config.toml
rotation_deg = 10
text_encoder_inner_norm = false
eps = 1e-08
Rows from block 5 of the image encoder, named by matrix and row number. Each number is 128 + 32 x the weight over its row's rms, rounded and kept within 0 to 255. All counts start at 0. Numbers have three digits each. After the name is the row's rms in percent of the matrix's.
# f: depthwise 3x3 conv (encoder.blocks.5.mixer.f.weight, 160x1x3x3, trained with AdamW), a 3x3 kernel
f.0 037:115102075124066102155113119
f.1 109:116145157118197173120156143
f.2 131:116097117093065094115093112
f.3 038:128130115134216142104129105
f.4 106:156168142170183157147149140
f.5 091:103102113081074100100099114
f.6 094:113088108086072093110105127
f.7 076:128105139132040101129120126
f.8 080:112110090128205117105146114
f.9 054:146136163145176159161175156
f.10 163:156162156160177158153159152
f.11 095:102099091098091088110100090
f.12 061:081098098081111110118091097
f.13 132:147161147163182164147163146
f.14 027:088142131159188094092145131
f.15 055:120114135109038110135120131
f.16 009:104116078123104065130159108
f.17 168:152160151162179158151165152
f.18 053:126150155169198159133150134
f.19 129:106089115097065100123096111
f.20 052:125089120119058114116081123
f.21 101:164139132122052138124115170
f.22 170:108099112091071092109095110
f.23 017:116187158130191108128144120
f.24 131:146163158162170160155165154
f.25 032:117099113121206140149095109
f.26 101:100102114096063088118109112
f.27 093:124106127100052121102094111
f.28 093:116101111094064092110099112
f.29 113:143164152156178174144158152
f.30 060:068080116122132125162169143
f.31 079:123112107121045094126108135
f.32 159:114086094097074093113105115
f.33 103:172135107138075122107119186
f.34 021:181160120174175148153134133
f.35 095:137176133152182122102096088
f.36 050:157148138154199150136153160
f.37 139:163143074154177122091126145
f.38 152:106093115088080092109091110
f.39 093:099105109099078089102098094
f.40 073:113105090162195102114140109
f.41 071:134141128148220117124137126
f.42 027:129141104120085158098102192
f.43 151:151166151162169166155162152
f.44 141:135166140156194162143159135
f.45 088:150154144162201156135148138
f.46 051:150162143147177167156166156
f.47 081:152166141161185162143161141
f.48 039:148166157175189128140147141
f.49 166:107098108093081094099093099
f.50 134:135122157130041114149125139
f.51 123:100085108091095098100094098
f.52 108:163141122113047145130125154
f.53 039:113095142119195113122129075
f.54 158:154165147165174159152166148
f.55 179:079120154125180142151144078
f.56 070:162117133141047133137095130
f.57 046:123090103112084083115102082
f.58 135:152163138161185158142161157
f.59 054:152150164138151191138156165
f.60 036:136168155157170158151149176
f.61 067:124093120109067107102082103
f.62 053:106096121107052103115107114
f.63 094:133165148160194162138155136
f.64 115:171148158140062116144096141
f.65 065:158150145130076099131068107
f.66 163:104091102090087095102096103
f.67 026:141127070090184159119140126
f.68 021:133189157149169122143082144
f.69 063:083129095124191118100108099
f.70 156:101097107094074101106087114
f.71 140:116091110101076088109090104
f.72 080:146114127114041124125129159
f.73 024:095140098147180121098115075
f.74 064:167122122102061133107132173
f.75 063:184193152151141123126111113
f.76 075:126161144132205170124137129
f.77 016:103129124080111146111066088
f.78 073:127126123113046090111106119
f.79 081:123091109105066089114096107
f.80 113:096111121101063095127095101
f.81 105:126144128152207155137162140
f.82 016:133133116110055103116089160
f.83 072:112088114106062100113106100
f.84 070:147179151155177170141143148
f.85 184:154146076119182146087124153
f.86 092:121095105102072083109096109
f.87 176:111097112094068095107095110
f.88 129:113089133112056093125108109
f.89 035:167122147147051126150137150
f.90 058:140153161152163172173167138
f.91 074:112148129153214134127133106
f.92 189:140169145165190156146155135
f.93 033:131118096122206125088146117
f.94 192:144164147162183161147165144
f.95 087:113142121163137087163135061
f.96 051:121125133105065112092075109
f.97 059:135156132121199179119142147
f.98 055:116084102141075096169155119
f.99 050:111147161122201167110145127
f.100 111:112096092106103080097091097
f.101 121:124097147112051137157153143
f.102 018:094105148106060117100103105
f.103 072:090137119118203113100127098
f.104 049:138083096176176112126152153
f.105 030:097137139126212135111133101
f.106 164:121096113092064098107095117
f.107 089:141142136161158153181180154
f.108 067:110111075128128097070090130
f.109 104:125143109164203104112122098
f.110 050:132099118107046108112108134
f.111 042:128172128125058141172133142
f.112 052:145121145116039131148115131
f.113 070:113130111138218121120118112
f.114 176:156164153161179162148156149
f.115 030:130133127150209159109153112
f.116 028:090151182124109119183114101
f.117 137:126159141158194172131154144
f.118 109:114148105121215150124126126
f.119 196:142166137160197158133156131
f.120 046:111081091110073120093103129
f.121 078:138162150178186151148152121
f.122 110:114090142164091098172172125
f.123 035:103082112093088088091108116
f.124 058:124115099157204132107161136
f.125 132:154163149162179168147158146
f.126 018:134106142095076082094099151
f.127 069:117087117103061113103096114
f.128 084:151159139142187165133171153
f.129 011:088070120148084146137095111
f.130 112:159102068158120078126150131
f.131 176:141165145162188160143164141
f.132 193:115086113107059095122104115
f.133 028:097094125079076098140099123
f.134 024:138104128168068074115140137
f.135 089:145171160166164170152154148
f.136 036:164156154146193150157122152
f.137 084:160162138181185144141148138
f.138 181:112093105095075089110093111
f.139 108:149161147160186164145153154
f.140 092:125109108125065078134099095
f.141 011:157114149100062158147126091
f.142 133:118092111093074095107088112
f.143 153:151159141166180159148169149
f.144 085:103101122092069088117098106
f.145 024:130116156142163154086192146
f.146 058:135155155147189158164159147
f.147 140:150164145161188155135164146
f.148 141:099091099101083095102093106
f.149 015:135158188117104148173158155
f.150 118:110096105099079097103089096
f.151 104:082095087095129106096113089
f.152 137:103155125141197122119104081
f.153 177:155167148164179157148164143
f.154 048:151150163171128157173171145
f.155 051:098105109092058112111102119
f.156 111:143161142160200153142155134
f.157 103:145159137158197165145147144
f.158 077:088123139138202129115120086
f.159 016:140110078166097120118183102